A small image captioner, trained from scratch: 3.95M parameters, decoder norm layernorm.
Rows from block 5 of the text decoder of a small image captioner, named by matrix and row number. Rows with one number belong to one neuron. Each number is 500 + 50 x the weight over its row's rms, rounded and kept within 0 to 999. All counts start at 0. Numbers have three digits each. After the name is the row's rms in percent of the matrix's.
After each neuron's rows are labels from the 100 texts, of 14976, where the neuron reaches its highest value: "tokens" is the input token at the peak. Only what is clearly more common there than usual is listed. The data: simulated fluorescence microscopy of cells. In brackets: how many of the 100, against the usual share in percent.
# fc1: MLP up (decoder.blocks.5.mlp.fc1.weight, 512x128), inputs 0-127
# fc2: MLP down (decoder.blocks.5.mlp.fc2.weight, 128x512, transposed), outputs 0-127

fc1.106 098:505495497531538450470583456465545501538520491505573497529545476512593451405405502519514479509484325616569516439583512497562540526477583518507514462481567557419483550466555601520531455574550448490516542468504544502377518437509437504526459534490446428561507457534529496538487534557538508425548477447579431466437487365509499482516554448394465518449548530567490442515504480512463525547522
fc2.106 106:527526467533446520490468554516453586413614410557530514346447557541514429560427477560500379484513528488492388615507528493561583556537477477581520424431542530517509472457558411506519527533563451535518419442555486548515450542486599492471498483491553570426497513488456478509496547496611435519490509454474411465466487522544472471546501522518467506554583466542480534531519516478533451488429
tokens: "one" (100 vs 1.2)

fc1.314 103:527409434500528468522568460497475471532532517470501437453392572497465432438434453552367487507420428577437487463497503455494468471489514408506491429442430473529505425525486500418525432526573461648513444443361500487482561467522481519537431555499517528467427450498489460509521439536518557476482497480496470465513501509489547439527486469480457578567544534593462449532551605470443406556537
fc2.314 095:453509518604469397455482463457438599401452536505518423503552448523585578506542503449525494399560497530495520448464488600504440485544421542559425543528577497457445481518424528526557452483565524479455479447574467461490487514396456538445430410526478517501529486498514499513532495475482567583511533538473511584431552400522410524506500413499486511479457446550451523423488526436636509526526
tokens: "stain" (98 vs 9.9)

fc1.422 085:544323507456548522512546498496494500541527497481520511461507494519529531484424578517516454545524520545491498444512588478515495470460477589404502409458474532508491519440466477490544579567619504619524483521523459525466490510442482491538525453489438441561412519510478437443444537501457560560528551540431521521498474492479550570556576448492607504474646465581484499607459537390565554510465
fc2.422 087:606491454533518507489548584506488516504550511485579496431549420548543489499503475490418565482592559543456458432565462485523496480515518422469460420478388478473588436499512493408430456520528562529349532516560483466514400565518523554477567440462548512477447520433494393597478474553546452446519455538510509503425481541480540592530546493530455436582468569480467532479526592449552475536505
tokens: "stain" (99 vs 9.9)

fc1.190 104:484504507532463504517489564419423486512499459576502519541512456613530441475554493499527546533480529468468510532429622473463508467465527518541491467607542674461443367469459484480465464465528566490458484505503499539510503594448493517400512473506556452580518559361533395477544499530566446439575511527430477451534484549495445541388509497412465533543545419526468522524540556507489487503530
fc2.190 095:466520505497468415451455549564562487530579580472602558486474501465524510537470328522496527531573545434585468521511506503503440439565491407479536542483488388561437520466527535608490459490579458489484478490494460548474472581531461510514517529536473490430560557569528491456467519408427470504499430420434531510481448466559587522440552486523644479487428426444480455485523465492426494518472
tokens: "magenta" (41 vs 1.9); "yellow" (36 vs 2); "red" (20 vs 2)

fc1.304 089:571475479536382453564530443472396514594463442571557487519445606461519458567418457496537436562481540555563439500587502455565478614448483477499564371445514527495489428491547507512579463540562482504504457517439531495492555466557510471518492533508449565502502557485417519560520571544503569528538441493530431497468452507521481507548606440446538501498663536512448513527477523467487544468496
fc2.304 100:487482542515528385588415575532551615459574506559566510422483480539520508434458572492449503512444485578520436492536476546467484535589572514571522528543545444477482440447552480515534513404469550506535571518639512441568444623579606469486412484479507524460477510494456483511426529448506490516445474473484521427482497531503577426578544456462497475494486491537482506489498501605537601471464
tokens: "one" (100 vs 1.2)

fc1.72 103:463486515516519516544443666486447482448472453534534484437468571459540555501446479556560520542479585501464533490538506474474465461488533516473531493532474558483501493428489570485638504514501597541445521416558462507507489601456530499458500462448427458495506568493609415473476586404448555527438546537495516460533475468377532500565490499412496492486516363628489454473522552453500513569521
fc2.72 107:432479492468489548400477413572467477554525499477481531567509491501566479520530434496448521451529451559493582422537382407473533548442422456429546397485529589588457519566507567361480496563517501500501371473495523526588540464526501500467471419462527525511530507544526482477476482548444500519529562498485493575512422464516547445471540465431402522518455456452486582592517484397461463500469
tokens: "stain" (100 vs 9.9)

fc1.292 108:490477487457435455574486524533507491572459513544500479480490555466429614568451555620486483464529487603568406502428523412416526438431506465609489426469583504464503562455470452470466552560496485530488373487484486540553455482467424530511505502497446478573479480449518518406518525616513501562529456541491584524485523484465491583528435542468511548493493461563504466583390424482458420498528
fc2.292 115:488597497395450460547516512502511608556500554460501462556505564472585538405516510438438493496498467497496423416487371483494522476502544406618556512526501475488545477552463501462482474473560504526479511502667435483584479503550435397521448501531558480484439446532506517521452494438425512493431466538443591514452505429463481534521478471545547493508411540610462541516496505407542493510566
tokens: "ten" (82 vs 0.3); "thin" (14 vs 1.3)

fc1.388 095:423497521564552557442522399517527546532534466551484538505528544475596479488507433624511527490482618519513415526400494482465589467542603564470576499518557557510552423446468552449478540444530431494537489595600516520508478509458472542432431537511522488641471461507496473447442461533555506490563559523464536504575551471560548480528481480471498503520490515584536522538504425378468408495530
fc2.388 096:533450552459487541438530589440543518530558484445452521438488485441493558501479451559583346422579463463580426473538534468542492503520548547561484410524532564511400420566514551464565455562555443502481469458524389505499506597549492507506456563501472460553435504457418612423523577534527521484459489459509470513521477505466501455474468574481532437574495500528420494426518477397533485443454
tokens: "many" (76 vs 1.4); "three" (22 vs 0.8)

fc1.465 092:472420455525511516567477454579475482531522511459463476430486546527486454570520482543531486564457508450510460445449552447458505497494420446512510454524531587396400476464550521440486461497534436437548529590448461587452502537565500530526540505448539474553460432408577468526554433481482540473480474451384470519414524540475417402510517504469467604539602526523473516575464568522473405603413
fc2.465 092:448455517614558558511468523464484564508480379490460430462430542498489490498527573539527491371480593584471542505512519483440497470432521475541469543460499477556555505504463574592508487546489575579439445507451575475531514454475535453493464504428528538449474525566429545389446561514554469505444500421578519542465468484431562480500575503417427461464575459558546559537515493539576441607527
tokens: "magenta" (28 vs 1.9); "yellow" (25 vs 2); "cells" (24 vs 9.9); "red" (14 vs 2)

fc1.40 090:523512519524559366543535498461509548529536551513457471469496481530558474460488545578470530444544481475498468439538508570476499513537492589580610505469466563453463460524542457528454428415438488560539587422508454338488454511444456470555546525547502501505552528584424529560497520446557528524478483496461649508572520444442537582528520508477563523494496507619436494454509532441554444599510
fc2.40 099:508570546442532557497472532502580484500482491522440562519496540542582491404483600488519438489491430540442427479489419506472553508434459398501565407502514541549523505434522520413541529615565547486540506524422542485486506384609524535483405566440506457524537523474503482485451477548470470558588470437423553541500505518525554461496619406457541561488465595520543541594512539550495516533484
tokens: "one" (52 vs 1.2); "around" (39 vs 1.2); "spots" (9 vs 1.2)

fc1.237 099:471470526515484438550610593475558504563520525634531524477510552460558511482453485488468463519478405497449447517464591468481452482515565490479517398557583484448401538552547521480534429578696462540504536496459424592394495529512468471450566516427499491530508467410516495502486487524439531538517423508446513522556446528463509558481493556451472478531508447542553428571474449469445544502530
fc2.237 086:525556532478533537471541438543505532568428539484501378521613556518388472438497458529537437502492543468493451500495425514448454450517413442495457468528554512425554472442469539595490516517408470548361447487505607506585465454573437496420549482458521460468587548548443520419482462486584527568491560464495598457497483568486510553534555483522526433425471453485553533424517510513541488512456
tokens: "many" (90 vs 1.4); "thin" (10 vs 1.3)

fc1.372 105:546395379558534463458526483585563502561459465505505523446502565578537434523493457607499536408520445533481525467541510508444384563482534474523522378566548584459378530467489523583541531604492457535558500536548544435526560539560500460475500564473487515500556579462483454517504529523532547458478422422499470409440507524528513417477549428486511516582490401452479531537493483524557486484509
fc2.372 109:520523456559472577543469469528523465456497501617573458442470526514553526505483602503462463430431543590528484491491500480544471498540458459507466489521385458466580470517562529440602406506470577564511502488482473520448525488488582526328495498493473525512497588414567579523495587536499495436503466369480476558487482483501512413538516510435470443511554522563381538516489513585498514538429
tokens: "one" (100 vs 1.2)

fc1.419 104:481411452465552500428637432411469439481521512444464505503507503543489567528393485547481540562574498555465432489511512386523458518459495468422538409492481570586426567475534577395464435653498542584522418488494502523514504508557548522459554517508479540503474498563470461526474498584542468441538533505447424502535451497416500507502540467444469564572443469557499491579452460481544480549474
fc2.419 107:413421532603532439532517644515524500473503491545546458401465384559521530480473482537444458485552520498505477528587491504500449505493499487491519475538505572535434419575459519521518446473552513582521567567593488484512482578472510551521508459511571546510544539487494364544548549467442503489490540403448496469537503577470533467450472536509527462533404440462555480403624596459475417489469
tokens: "stain" (40 vs 9.9)

fc1.213 096:418473480434538577500553534552548447523415533548568488472431536433535509615529471483470481526486543461600505436412526417529549510471536563468465464467519541509436380511509459465453529536482506491438587515455541550539535483482424533395447473491519405495453476544401508537504547570456456494575493528460456531511468453538455459539480440457510498526624525577490456559372501596545462501435
fc2.213 103:471531506494552532458535441549493633426515488398529483556428563570478461459507487589528514417544469481456453516552479477385480504457394420560470437536539459492520458551447538469506542522557446517501510466488540453523498422571550513450507535439540514380500515515492451423510538464532475553478525427571563535547479449433511595470531445479416543494478401454489627480561462541559558461559
tokens: "ten" (21 vs 0.3)

fc1.116 099:518474500499537513472506554530454530487599555537470475431452606552562420529474575490514526492533497462482482503436544520508526554477448412573481498382483510409453504515478540454468476500629392440405563463549457542537518508508516565471509434588535561575542529443517455446522525490480509470510513519402451434528501666482478533461466514498526559580435466506533481549530415545513456622468
fc2.116 099:509503491525388434477472521398469570479556503472478511458547495421599505525526464569580540531478533499562472424534561447510522495598492443494533496490511534560491476580540507627494438498566416419507468486503525539461621568481410460469509602582513506435530555379403461448449563421518519520499514458508507538498480528545539478482468459456531463472470476470533366465576431494454490528475
tokens: "magenta" (53 vs 1.9); "yellow" (32 vs 2); "red" (15 vs 2)

fc1.31 084:561475545520560561429462612517371426645499440525552515469534437535544561506577524529547492491535559466592506578513478469494453544480440387407568494586526546498506491472615554471578466489545523533468464481539415562513552509487453452491506489551415531522492526493441457525531478459568548483566502436462558550491552537496570481527554474523503469443469523594477505449506524558477401516434
fc2.31 090:459482463449491522597449508599486525531494513507567548479512450408503514528464485403550608528545550417505573454456570505503477427627517481514419509458535450532594546507567436534509501550499471523455437451448464519504472486534434446504593525487427448535525513479408598474443531494415435466483603559572520520419586532509566511444481538504493464495519423480478446486481516483516443636510
tokens: "ten" (65 vs 0.3); "cell" (21 vs 1.2)

fc1.303 099:465510533425452543685564534534457454574477577663513489429503396468496450472519505538457516425495534510470460442504570522543459520433465470415425491453519605522523624464531486475545519567472498577492502540494512486524538470475505546478522485553493441499473531576565395480561517504540587512399452461507480451491494516478531476549513487446511564503517360539517512471477487525467431525505
fc2.303 088:555487525555534507522485453484490441446548630497475450532416467513484465469471562485467578420540559557527478447538437493438450558608473431482468548481480558484544569444429522413509485443501523515557569528512524456436501516537479482551606509593508593436426434491582479563497470484459584525554471409457460574474465548519499473555562414500433501494582498538416524519504571449552442598502
tokens: "stain" (100 vs 9.9)

fc1.3 093:512482467561524482478516508489574467490441537544534567432471568535539462476482456617477468568479462572484404498541461564565403576467511522436564447566563507459360434501517572557530452536589527445534532485492508516552539509462540473528365562546476566559546504443462523481546581515394477457502439536519557541491429498478468470563528504448529564494448501404430549557552558566461518533470
fc2.3 078:488508547486473514484415504576536549488458540494534474580536542418503496442529591456549527486456519441573471468441409455448447512507457519523504584558507370465605492534539479598559475507452463494561461509536468463460468510517449465431538502631522543438436493471431542376493545571560474565474490423591548508476406467460536556494554498517515451541460424549419556513513443483549553438557
tokens: "one" (100 vs 1.2)

fc1.59 108:479370511528555457581512485556520453475515552542446427379488535445486497491441357511464592508530401492449492485581531428448499439494496514520511465564447533529479525524523488440448486505631543545452489465488445422457581512489520505436491480473567448525462511447579441490492577554395560605501472530441479497457439558475575517478546497488610536521523489551463438542434517488486495576462
fc2.59 088:507551465563477548536509511442437518526460514505562493533521424395541484484533552492525490496558603596491535455466450557441412511551409512406405495446536487569590546479501474464512419449467540482500488428485383586370486528518456579514495461496553497540496518467552570569495521486507514447495523486537537546517479479531426468463507466536544549609623492452399530520449521479498423594443
tokens: "stain" (100 vs 9.9)

fc1.133 098:490478496624523486538531489508523441552504562509507588444561418415570559526554522573501477518545474501497439525511549509482579574508449511428491483495555561509530478468620571334468545602463522524499453497457456485553495460582491537539476467487433440532459573447489427486521473466559504484583548422500459416391545486499482492463446470573561508571580454468425525468466498440557518480428
fc2.133 102:463497422542558462513409426591563488506496629470439467613454470477512512516541546544571607495480570502565577508496551485519525519603472523505464549442481478515547614514543507500457436581520484512534534505494548479431557456517527502514459463443452567529549512515555535476424538528433555498502544539648532510522490479456399536458474521462475576464510379517490472519424451417567503571507
tokens: "stain" (77 vs 9.9); "yellow" (15 vs 2)

fc1.159 096:473445493494474477529517557477504516539587447529554467429471481522606465520538542532525476468516518541552414459453512507477446539549499485559523513464536455545595437524570575437490497464495473458493575487504502421529552527627546568448533501504510440508558516378509456482604560419601517515466490427441502597543501542437399534548569508366515433505589535458486447530450434432466474559472
fc2.159 084:475472473522446391513585469411468538451531537452515483472524457505581551571469445489530437509472451486622565467508531444495498429518526567534495454565526557487439582517423516605450553462594475516487522556481427517480561496538448531558488493518563478522484537486487519431505591500375395419529601606539510557465569507532535565395465469595529517519489536565567486503450517476462488519493
tokens: "magenta" (59 vs 1.9); "yellow" (16 vs 2); "red" (15 vs 2); "cyan" (7 vs 2)

fc1.168 082:468481496501598501576586577453543523564539559530519464498554468527510500496497569512430434498529468629496411457532494467544485510471489386520550480448575444472546563578567378504488440530554504483500446524502510489533586460576552541553447472513514509606528565391466542509611513630541518451472530443535484487427457494475468481498586463468532511451517571469549410492481443497474491580472
fc2.168 088:433341470616424473498472488588486537423440573530540434425428458433516479534460480510595574441424538479542434504513560480487505498502545550427484457552485525462540547432512554527451557510494459456608560490516468461491468455458519539420524482552493565430487483529516509539554520536594504534480428546577540492498554449442415547415555562473504484465584474441547461542498562501468542579512
tokens: "magenta" (23 vs 1.9); "bright" (15 vs 1.2); "red" (7 vs 2)